config.yaml
dataset: "synthesised sound scenes: up to three everyday sounds over a background"
norm: "groupnorm"
wave_channels: 64
label_smoothing: 0.05
lr: 0.012
adamw_weight_decay_other_params: 0.01
Rows from block 2 of a small sound classifier, named by matrix and row number. Each number is 128 + 32 x the weight over its row's rms, rounded and kept within 0 to 255. All counts start at 0. Numbers have three digits each.
After each channel's rows are labels from the 100 clips, of 14976, where the channel reaches its highest value: "responds to" is what is common among them. Only what is clearly more common there than usual is listed. The data: synthesised sound scenes: up to three everyday sounds over a background. In brackets: how many of the 100, against the usual share in percent.
# c30: last pointwise conv (model.blocks.2.c3.0.weight, 256x256x1, standardized in use), inputs 192-255

c30.224:128246128144095128128128128128146231083128128128110138156254128128174141090193128128196128128172178104061139128128128101128000128118121128128207122128128128189128128128128128128108109128114128
responds to: footsteps (73 vs 5.3); first sound: footsteps (53 vs 2.7); barking (28 vs 5.2)

c30.169:128128128116128144096128128128142104128169198128128128128148128128205158065128106102255128182128129128152105060180128139128130107128128064128128177128096096126128128202128086068179128117128128
responds to: barking (100 vs 5.2); first sound: barking (79 vs 2.7)

c30.19:176128207121128019128128113128173128128128083128100074128128119137128128152128128115032089035128128128128187128128110128128141128128255128189128197117128128128077128182153128130128036128111115
responds to: frog croaking (70 vs 5.5); first sound: frog croaking (43 vs 2.8)

c30.128:128128128030194144128139253092183136128128128128128128193128092186163128137128128128128128194128107128123128093128074128128128184128128139121154128128128128197128136169128128162138128155128128
responds to: coin spinning (63 vs 5.5); first sound: coin spinning (57 vs 2.7)

c30.153:112128128176157052157128191128091128118128064128128128128155098128128171062081146128037160119167128182128128128143157113128136117128128042125080128137128105128120159128128128128128069090128114
responds to: thunder (69 vs 5.3); number of sounds: 1 (61 vs 33.2); first sound: thunder (56 vs 2.7)

c30.139:128128100113106128211174128128169121128066128175028128128128136128176175128128128081146087128135128128184089128128128108128122153078127164083128077096128128094128128128128163067230128128079128
responds to: knocking (29 vs 5.6); ball bouncing (26 vs 5.2)

c30.120:128128143220169056125226128128033128190128128128128128115045128087128128169128128128128116095113150122119128157128128128114099078195091111128128106094083232128165128116128128128128128128128133
responds to: barking (34 vs 5.2); speech (28 vs 4.7); first sound: barking (26 vs 2.7); first sound: speech (25 vs 2.4)

c30.42:104128128128126108161153144119101128084204117128075128090115128128186102116128128088128128189168128119128133128128121183056128121128083128136104106117133128128137153128118113128142081128087157
responds to: reverberation (64 vs 34.6); text has "reverberant" (64 vs 34.6); clock ticking (29 vs 5.5)

c30.198:128113125128128075076128128128130164128128113126128168170128128146067097049209128160206128087128232136128128164180128070128235156128086128128128128128128122145128128128109128128169128083134128
responds to: water drop (82 vs 5.1); first sound: water drop (68 vs 2.6); number of sounds: 1 (66 vs 33.2)

c30.73:128128151128128128128170128057043122128128128136128150128134128153149047128128138128128107128129128128128075100088128139128128128128128128128156128128128128076104128128128141147128128128128114
responds to: whoosh (51 vs 5.5); background: none (50 vs 22); first sound: whoosh (46 vs 2.9); fly buzzing (25 vs 5.4)

c30.40:128149128140128128142114149128110128128128128115128135131136144117128059142102128183128176161128128128128128128135104128095130090153128128128139089126106250128128047137066179154128100128128128
responds to: thunder (78 vs 5.3); first sound: thunder (64 vs 2.7)

c30.243:136128104128157082103088209128241171128146128243173128124076233095143128101058163048128128128128128178128128128128128144128128197128229127128128128183108131128128128176128159047172035096128176
responds to: frog croaking (53 vs 5.5); first sound: frog croaking (47 vs 2.8)

c30.215:222171238128123114128255128128108148128128128177128088128128128125128161128036155071128142128077172110128085128128128110128128147015128137128128168150128128128128176117128064112128128180128128
responds to: laser zap (93 vs 5.3); first sound: laser zap (68 vs 2.6)

c30.140:128128128140128128067142099128096189128115115128119128079175132070128222128167156187156128068055087128128096106128128128148160106128128128128128128128128067109128109132035174154128199156186128
responds to: glass breaking (62 vs 5.1); first sound: glass breaking (47 vs 2.6); door slam (35 vs 5.3); first sound: door slam (35 vs 2.7)

c30.170:128128128155128169136152128103060130112118128102128153169128123083128147128168128059128128141134133128128128128128128128209128128069153119128162066128128081170128111128128128166182128197147128
responds to: clock ticking (47 vs 5.5); water drop (32 vs 5.1); first sound: water drop (26 vs 2.6)

c30.15:128085128113128083167053128063128196128128197124203109167155128212154058214128128113128191128223172128096128128111128165164164159216169128137128128192159065073178132077178200128128092137128128
responds to: knocking (67 vs 5.6); first sound: knocking (62 vs 3); laughter (28 vs 5.5); first sound: laughter (25 vs 2.8)

c30.211:128124041128128052128128128128128102120140156101146128159128125042128128128084147128128130128135075128128128128164160110121091128185081072128128128171094128128178128162152128079128109128128128
responds to: barking (74 vs 5.2); first sound: barking (58 vs 2.7)

c30.229:128107128128128128122107128119128136128084250128165128129123128128128021040208128085128075128128170128128193102101128138128128190203190061170130177176209095175192128128216103188087156128166144
responds to: knocking (54 vs 5.6); first sound: knocking (50 vs 3); footsteps (36 vs 5.3); first sound: footsteps (34 vs 2.7)

c30.145:128128128082128128128113128070129128128128128133169255080055145016255130203128171065128241128128164086128128217128189121122040128104184086146203128086073222128101212128128156083143128155128110
responds to: car passing (100 vs 5.2); first sound: car passing (87 vs 2.6)

c30.235:128159128160138066128128128128128168032162128128128054092000128123128128128128128128128128145119128128128118128099128128128065120128213055060089128209128128128083128164061128128106097137097128
responds to: frog croaking (33 vs 5.5); speech (27 vs 4.7); first sound: frog croaking (25 vs 2.8)

c30.182:108128128157089111184073128128212128100129128136153128128194128128122220119112070128094128171128128106128128127128128128128075128195128053128128128128128128107145128132128128144128128128111168
responds to: speech (86 vs 4.7); first sound: speech (65 vs 2.4); background: none (48 vs 22)

c30.38:128139188114128109146128116128128128128128167128128146128128141158091128093128137199120073099137128128139128128134080064052125159128128128128128223128128063115113128128084090128000128128128151
responds to: laser zap (27 vs 5.3); first sound: laser zap (25 vs 2.6)

c30.50:128128099128128178128128128060128072128155119128195221222128128189128128078090128128128128143128152215128242058128229089128128128128138128141207141128128193080195155199128128076155128128128128
responds to: background: none (73 vs 22); number of sounds: 1 (67 vs 33.2); door slam (39 vs 5.3); first sound: door slam (25 vs 2.7)

c30.175:128128128145111112106151078117128145067128128128148159128023119075149103052059034053093163186137104112118128246128058128133128110128140128131128110128099069101128128128182149143128128128142128
responds to: coughing (61 vs 5.4); first sound: coughing (47 vs 2.8); glass breaking (30 vs 5.1); first sound: glass breaking (26 vs 2.6)

c30.118:128171128122128128079128112128180110128128255128128128077128128128128043058128128128208112141114128128128105108128061113128093255206128128226122128128196082128128187128182218140128128128128128
responds to: knocking (57 vs 5.6); first sound: knocking (50 vs 3); laughter (41 vs 5.5); first sound: laughter (37 vs 2.8)

c30.135:128128111176102168128128100073176128128158128128174128128128128128128149128128128112164128128097128128104128128128128128128087051116128060128129128184128122128132119124128128128128128093128128
responds to: door slam (93 vs 5.3); first sound: door slam (75 vs 2.7)

c30.86:128128128128163128161128128144112127117128128128128172128128065128128128128139126061128128128058128070191081124062128141078085128128128097202128128128128128231128128128103128109128128107128184
responds to: number of sounds: 1 (77 vs 33.2); ball bouncing (35 vs 5.2); first sound: ball bouncing (33 vs 2.6)

c30.76:082128128128174090128123128160169128128186088076064128217088139088128128203103114128128128164128128221081081053140132128126128128128132128213128132128128128128093128128204128096115149160128128
responds to: bird chirping (42 vs 5.2); first sound: bird chirping (38 vs 2.8); laughter (34 vs 5.5)

c30.95:128128168113119128128128169128128127141128128154128128128128128119128255141128128175093181128100211099128053164128123160128128128128128227128174094128082128183164172133128116128128128093128171
responds to: explosion (93 vs 5.4); first sound: explosion (84 vs 2.6); number of sounds: 1 (65 vs 33.2)

c30.142:128097080128120086128128034108154077087123128128111255128128128167119128128122041117128128160128215101095069169105116128179161213128174128128182128191040195132128128128201128128176128128128128
responds to: knocking (89 vs 5.6); first sound: knocking (74 vs 3)

c30.16:150093134128156078199184119152195128128128204090057097126128128128128128147128170146049128128071128048128128094128128128128128182128119128128128067128128135128128128161128131128138128128101128
responds to: laser zap (39 vs 5.3); first sound: laser zap (29 vs 2.6); ball bouncing (25 vs 5.2)

c30.167:128128122108173128186163143040128105146128128094128128100128128133128041145106197139128084128128128137128126087120086208128128128128128208128122097128128128142174124128128178128128122121128128
responds to: whoosh (83 vs 5.5); first sound: whoosh (76 vs 2.9); number of sounds: 1 (65 vs 33.2)

c30.65:137160116121148135128128128107128128128228139069163074112128128128126159115131198074137128128128162136128128135126128179091151060144128128128128145228128144215128128140083143128128072128128128
responds to: car horn (56 vs 5.1); first sound: car horn (55 vs 2.5); whistle (31 vs 5.1); first sound: whistle (28 vs 2.6)

c30.55:127084151156128086128164151086161128180121128147151128117108128128128190128159167161128206128191128141128128069120128128115128105128128128069095128128116128105128068158106128147045111128073128
responds to: car horn (42 vs 5.1); first sound: car horn (41 vs 2.5); coughing (31 vs 5.4); first sound: coughing (31 vs 2.8)

c30.227:128151128093041128139118128158135106128189119128128119073210106165128120128144222122128162198247179128128170249128128230128128105128218128128128094128100128128147128128106128067128102124128128
responds to: whoosh (94 vs 5.5); first sound: whoosh (88 vs 2.9); number of sounds: 1 (80 vs 33.2)

c30.22:128137066197112093163082128105128128186079106128128128128128079048128126189142140128165128029128214128217128176133128128128128087216128096117128128227128128134204128154128128128074119128128128
responds to: footsteps (49 vs 5.3); first sound: footsteps (46 vs 2.7)

c30.230:128128103210100144137128050075154203000147078167100128128128128128028083240145128076174128128128208128135128128128128128128083110128181128128071128093126128128098162179105128128128042128128128
responds to: water drop (90 vs 5.1); first sound: water drop (75 vs 2.6)

c30.90:151136128128151074128086128140128128128128128109186099128128128187128164127060128173196128128128128083186128080156159128116128128195128128068128103211128188157128128128138138128128157128128128
responds to: hammering (68 vs 5.2); number of sounds: 1 (65 vs 33.2); background: none (58 vs 22); first sound: hammering (53 vs 2.6)

c30.105:128128097095225128166128081124128184084128145128128128128128128129104128071177208143128096141128111046091128128128128188128158128128136128135071128128093112143128177110128160101128128182083152
responds to: clock ticking (97 vs 5.5)

c30.199:128127156215128128078128158121151159128179079128128128128176169047128128184128197128170128110037078101138170060128128213128102128128115071128128128128091043128128128128025130128128128128128128
responds to: car passing (78 vs 5.2); number of sounds: 1 (77 vs 33.2); first sound: car passing (68 vs 2.6)

c30.254:128110128128131071092128067128089142164164139128128157160128099128110174128097170128156128096128137128131128128188194249128128147123128128018079155128128128127114128128128180027128104128060128
responds to: knocking (41 vs 5.6); first sound: knocking (32 vs 3); water drop (28 vs 5.1)

c30.14:128128153240128087207129128128145128049128094170128128128128128020092128249063128128078114070128145128128128128070128128128128034255191042128084107128128231128128134128128128128194128128128154
responds to: speech (100 vs 4.7); first sound: speech (68 vs 2.4)

c30.33:156110128128128128101031131121252128128128128128128128128202113149129173128128034128096128128203128128103128128128173057128128128086232107128176095128135049204128128128195144150128128128150128
responds to: meowing (35 vs 5.3); siren (27 vs 5.5); first sound: meowing (26 vs 2.5); first sound: siren (25 vs 2.6)

c30.246:060128053172128110128128086128128071119128128128128107128128128128128129207128128105128087068074128128083128098128128236159202128170128128128067134115105151192128128128128128128128148090128137
responds to: bird chirping (73 vs 5.2); first sound: bird chirping (54 vs 2.8)

c30.179:128068103177128128128128128128044143108160102128226149135128188188128165122128128128198128209128128128128128128128128128128083128128128128165253128180214128198115128118128114128105128128128128
responds to: meowing (34 vs 5.3); first sound: meowing (34 vs 2.5)

c30.231:128128128140128128128128164128128066128128148128121128128152128078163128029128180128128128128128128063128128128128181186128147117128128104128104128128121186128078128128114128128128128093132107
responds to: number of sounds: 1 (86 vs 33.2); background: none (45 vs 22); zipper (27 vs 5.3)

c30.94:128111092128128140163128128089180160128142093097098139072128102128148128098144128157177197128164128128119181030128128128128132041128123126086128128128128129128093128128172127128112128158119160
responds to: glass breaking (68 vs 5.1); first sound: glass breaking (53 vs 2.6)

c30.166:128105128142128221128190101151128206106128182151128128153151121128146217153065137140143098128128086128128128128114128128120088096128040128128122144128137128104128128179094128128128164171136128
responds to: fire crackling (63 vs 5.5); clock ticking (34 vs 5.5)

c30.149:095128128128064128128128065043216128144080128128122194128121128128128144085139128180136079128085124171128128137116128128128128128109152155128110142153128128163183203128128099143128107138084108
responds to: laser zap (72 vs 5.3); first sound: laser zap (63 vs 2.6); number of sounds: 1 (62 vs 33.2)

c30.31:108131121187128048128084087128128128128104203160136127128128128101128139128152169128126115129115128128128152128109128128128082160128174128104022128128128058150119154128102128128128128128128162
responds to: beeping (48 vs 5.5); first sound: beeping (35 vs 2.7); laser zap (27 vs 5.3); first sound: laser zap (26 vs 2.6)

c30.116:128128128223128151128128128196128133128139208128141099098124128128128201128092128050135128134064110128128128128128128128128112197128128046147128137104109128128128141210158066049128123056144109
responds to: fire crackling (97 vs 5.5)

c30.72:128128080128137128096128138169054073146135068128161128128128106096143128128066128128128128152128128109128006128112128204200128032128065088128115128128128095128047128095142115178168128199085128
responds to: clock ticking (29 vs 5.5)

c30.27:154203128128116067163099160128192128164135255225080128128155128128107128128128126128085121056128128171083128069201073185118131069174128128128128133111128149127128128107128128128128128128128128
responds to: laughter (89 vs 5.5); first sound: laughter (82 vs 2.8); number of sounds: 1 (75 vs 33.2)

c30.180:073128141128128124198128161041128062118143051074128087225145149168128231119127093013128124177234074128087095128128128135128150101123128196128240124128128188128128134241128145117128099056128128
responds to: background: none (55 vs 22); howling (33 vs 5.3); first sound: howling (28 vs 2.8)

c30.97:139133128128128055128128128108128128128142128128137079103128125092159081128128168146128128128128128128128091128128128128147074128163128128118128128128105180142167150120163128073135134182128128
responds to: car passing (30 vs 5.2); clock ticking (29 vs 5.5)

c30.218:128128128170128141244128086251126072128128128128110128105071128063128127232128128128220128128128128128128038140158128196128128128194127023253106128128128128128128128128128164128128118110089170
responds to: speech (56 vs 4.7); first sound: speech (45 vs 2.4); background: none (45 vs 22)

c30.4:197151128151128097044062128076128161062128128128128171128128124069171123151100128102128196091106047128227055128154037063128099147128205062032128128128087128151118128084128128110128128165100128
responds to: glass breaking (40 vs 5.1); coughing (31 vs 5.4); first sound: glass breaking (26 vs 2.6)

c30.122:123128086100035128128106185128128168104128073128076159129112128139193190128128128114112205128097128128128134128156107128078128128128128128128128128101128128128147150128128128143128024145132128
responds to: coughing (92 vs 5.4); first sound: coughing (77 vs 2.8); number of sounds: 1 (68 vs 33.2)

c30.232:128128128128111128128076128128128121128128151076166144128128154128128098128128046128085128128185193128128126128128128155128090128185128124128096128128128118128128175128128161110125055128128128
responds to: laser zap (66 vs 5.3); number of sounds: 1 (64 vs 33.2); first sound: laser zap (53 vs 2.6); background: none (44 vs 22)

c30.6:128166128128129128174130075128128048135128123158128242106128128128128128192128103128044178128128128080083128067128128134128128128255113107128128128128103232167128139098147128128133128109117128
responds to: speech (84 vs 4.7); first sound: speech (62 vs 2.4)

c30.233:048148128128130128128056128128128110035131065078062201182116128128203128128128071054095083148128128032138124101106076100128176128050111067142128143128156189192128128145128066145128125145125115
responds to: phone ringing (77 vs 5.1); first sound: phone ringing (64 vs 2.5)

c30.242:199128128128128051128136128084137123128117128124128128128196128128100103222118145182128128064197081149092128112116128154110115106128228128128100128154082128120128185090026183192128066128177128
responds to: frog croaking (37 vs 5.5)

c30.155:128128135252128122156128092173128116124186098134114189128092112128128128128161163076100128128128128178102110138138128155128097138128193097128109128119128131128128128165128128128128117147164116
responds to: frog croaking (87 vs 5.5); first sound: frog croaking (56 vs 2.8)

c30.99:121194128128128128128128128119128128084145128064066128128043122128214159128178128128128104128225128128076146122132091180154128128128128128128128128128158128207147128128128128128078128128128128
responds to: bird chirping (67 vs 5.2); first sound: bird chirping (47 vs 2.8); hammering (31 vs 5.2); first sound: hammering (29 vs 2.6)

c30.196:118164073173128117055145131196061082128129063128184129114173063172162128128128072128165128128120128128128255098128218128164128128076128156128087138128128128128128059128128130153128138128128153
responds to: background: none (52 vs 22); door slam (42 vs 5.3); coin spinning (26 vs 5.5)

c30.5:073086086121110157127128133128119119054112128128128139128109083181128080089128128076128062128053128172104128123128128128128076128128128137184128128161149128202128170137139128128141128152128127
responds to: reverberation (65 vs 34.6); text has "room" (65 vs 34.6); text has "reverberant" (65 vs 34.6); zipper (36 vs 5.3)

c30.3:128084159128128070109128171116200042120144138114179207128205128039128128048104143128128128141060147128128131128128128147128128251174133170219128128172128117128098097178128128131170133128128114
responds to: knocking (78 vs 5.6); number of sounds: 1 (63 vs 33.2); first sound: knocking (61 vs 3)

c30.85:128120128128128128153128128127128128102128128128110128128128128128128128137137133098128128128095128128128158128133100155189058112215168128155128143128128240128082128128128175110086128110128128
responds to: speech (93 vs 4.7); first sound: speech (64 vs 2.4); background: none (44 vs 22)

c30.2:063128128128135112098158128110128219128128061128064128088126128091051255128178085154168121132128153128065042128128128128084077128128110128128113128128174128145151128101128086187128255128171108
responds to: door slam (50 vs 5.3); first sound: door slam (50 vs 2.7); explosion (45 vs 5.4); first sound: explosion (42 vs 2.6)

c30.84:128128073128128087095070128128093171081159114124128078128128128129128128128168128030095128086128135190128126155143021255180199128128182076061128128128128128128138166097128128128128128128073128
responds to: door slam (81 vs 5.3); first sound: door slam (64 vs 2.7)

c30.162:103128218196153074128128177128104128169128094128172104128128128128097255169086172128046128128105119080128128162141170178197128128128117128128128128128113128128145128128128128128128128128128128
responds to: car passing (39 vs 5.2); laser zap (31 vs 5.3); first sound: car passing (26 vs 2.6)

c30.226:112124128128128128128129196128110187091128128164073092156128128128128209115128046120128107166128128124008096128128128124128167128121079047141128128098140128176170099128128182250197246245181146
responds to: door slam (93 vs 5.3); first sound: door slam (86 vs 2.7); number of sounds: 1 (70 vs 33.2)

c30.36:102222046153111068128108128055128190135128132169119128128128090203128156128128055112128107172195128128128128128128073128128128128183128082128118146176128136128127128122128224128128134128085128
responds to: door slam (76 vs 5.3); first sound: door slam (48 vs 2.7)

c30.160:135128128096128128128143128128128128128203128194106161128105135230128128152043099128128128128113128126121128128128128161128128075128214046088104123140121128177093184136064106128136120128128150
responds to: background: none (52 vs 22); thunder (42 vs 5.3); first sound: thunder (27 vs 2.7)

c30.241:017201061142104128173065128128118128128190097128151156125141128128107128151128206145040128128128128159180171128128178245185128128128128124128082128128128123128128128128101109128073128128128128
responds to: thunder (83 vs 5.3); first sound: thunder (48 vs 2.7)

c30.26:128128128097155128145128179146128128079081154127188128128049136128128161111086120128128096090179147128128144128159197148128128088144182128128128140075128061128128119115188128128197128120128128
responds to: glass breaking (75 vs 5.1); first sound: glass breaking (57 vs 2.6)

c30.156:214128162128124128154173128128128128129121174128128122128128128255126110176128148018098150197160128128093109133128128122128128128128109112128189128202128128128128128128128128048128128128128128
responds to: barking (67 vs 5.2); first sound: barking (53 vs 2.7)

c30.58:128116208128128128133133174128128128134128069176177128132180066255163128128106087128199032128128248128089128128172146128161186128128067144128128128127137128147128078075128084128128164128128147
responds to: background: none (63 vs 22); number of sounds: 1 (63 vs 33.2); water drop (52 vs 5.1); first sound: water drop (44 vs 2.6)

c30.174:147135101143128059128128087128128128135128156149095128089128168128176128118128128074173128110102128128164087128099137118137085128168102069128128169190113142128147169111083128128128091130066127
responds to: ball bouncing (39 vs 5.2); laser zap (37 vs 5.3); first sound: ball bouncing (37 vs 2.6); first sound: laser zap (31 vs 2.6)

c30.8:197098212059113094128128218079128128130128128105226197128040131113128128126128128128128128128144128128162104128128128146128128128128128082120128139128103115128252128115128044128143120147128128
responds to: number of sounds: 1 (81 vs 33.2)

c30.171:223128128174115070128128128128123218128168128160128128128207124061126128144128128076102110128084128161127177051100193179128128159165212128098116128163132128184185153128126193128094101084128127
responds to: speech (62 vs 4.7); first sound: speech (52 vs 2.4)

c30.248:128198128180133128128128128210127128128128232128123120128128128165005140128128109130119128128124128128151105128128080143159048153158128128128102128128128127095054164023118188128163128128128128
responds to: laser zap (82 vs 5.3); first sound: laser zap (50 vs 2.6)

c30.70:128156128148059148128028128119128111166138060128128128096128128137128187128128128076128108128128128128142128128128128128114105128128085128128128128169128128141141128204128128128094178128195128
responds to: howling (38 vs 5.3); first sound: howling (32 vs 2.8); water drop (29 vs 5.1); first sound: water drop (28 vs 2.6)

c30.173:089113128188115109162128128046100104128092120128137128128128128093081128255128090128083041123128045070128128128128128128106128128044097128128095130229128128115161041128034069091128075128139109
responds to: ball bouncing (92 vs 5.2); first sound: ball bouncing (80 vs 2.6); background: none (46 vs 22)

c30.75:193128076097140173124125128128169103128128145128145128131194173065128128128128128045099128080128089081128124128202128128058120255181128145128128100128108128190128128190136128092000094128082255
responds to: number of sounds: 1 (66 vs 33.2)

c30.165:093062128128096099128104128126128128128242128128148116128144128110128165185128128128134128117189128070128128121122108158128222128044128172128128128140088128156125194128128128133108153128128128
responds to: laser zap (88 vs 5.3); first sound: laser zap (70 vs 2.6)

c30.184:128128128160128128135128177195128128091128128128128069125128249123128096112128128128128131128128128128128128173130066115188128148128128128128128140128128128136128128128140098128136128249210072
responds to: fire crackling (45 vs 5.5); clock ticking (31 vs 5.5)

c30.13:128128209101128128128128156185128156087160096128128128125154128111184128128128128057167128128158128128160171227105133177121128128140222196074195128142128128124099128128167144128148128128128118
responds to: meowing (75 vs 5.3); first sound: meowing (65 vs 2.5); number of sounds: 1 (61 vs 33.2); whoosh (26 vs 5.5)

c30.68:128072128147128154128128095120084142128128128100128128128128117128238152127099160128173129121103240153201043128131128107171038128129059157128175128128160066128128241106072128128138150111110122
responds to: water drop (96 vs 5.1); first sound: water drop (69 vs 2.6)

c30.111:120094128128128116135197128128128088117128128146148200128166164128128128128094128153135128116128089125152128217128128127191128116128130128128255128128190137128161128061128124108128099116088128
responds to: number of sounds: 1 (67 vs 33.2); background: none (62 vs 22); meowing (45 vs 5.3); barking (43 vs 5.2)

c30.252:128159099208162128128044128128128136078088128128090136128133194128128166128119103097119103111128139128128128128128132095185128128128146214200128128184128085107128128174098166128185165131116128
responds to: number of sounds: 1 (74 vs 33.2); background: none (48 vs 22)

c30.108:128128118128128111105128128119210128059128128128128128128128187071189178089192125128128130093128096128143128128103128128128128128128128128139091128177128128147128188128124183068134078088128152
responds to: fire crackling (87 vs 5.5); number of sounds: 1 (62 vs 33.2)

c30.88:074128115048128128128120085140123194128128128128128128128128128107090128124128120158174211128128116130197057128086128128128182128181128235128128122177096128107077232086168128026125132072183120
responds to: clock ticking (69 vs 5.5)

c30.62:128078128128128132128182128128128166107128132128175147163140121021136128173128184128128189166121128146128128112128128128129058128128096088074128128128071200128186105142128166094128128196128138
responds to: door slam (87 vs 5.3); first sound: door slam (76 vs 2.7); number of sounds: 1 (71 vs 33.2)

c30.100:087128141146148128085136128128128205128094112198145128180128128128076140158128128128128097075128128035133128128128128128128128128144195128128153099117128128128128171128108174090155086136128128
responds to: frog croaking (26 vs 5.5); first sound: frog croaking (26 vs 2.8); snoring (25 vs 5)

c30.192:124097078053072128128115128128128101129128128163182125128128069158128062128112110103128163128214128186134183244134157128189128108128183137065194128128152060128128128128128208128128060099140128
responds to: door slam (57 vs 5.3); meowing (43 vs 5.3); first sound: meowing (41 vs 2.5); first sound: door slam (28 vs 2.7)

c30.47:142128128128128138128138222128046058128119128197188071128128120128128121128074128128128100087053133094184128093122174128128075128128185128122249110102097128128128227163094174117108037119105168
responds to: car passing (74 vs 5.2); first sound: car passing (69 vs 2.6); number of sounds: 1 (63 vs 33.2)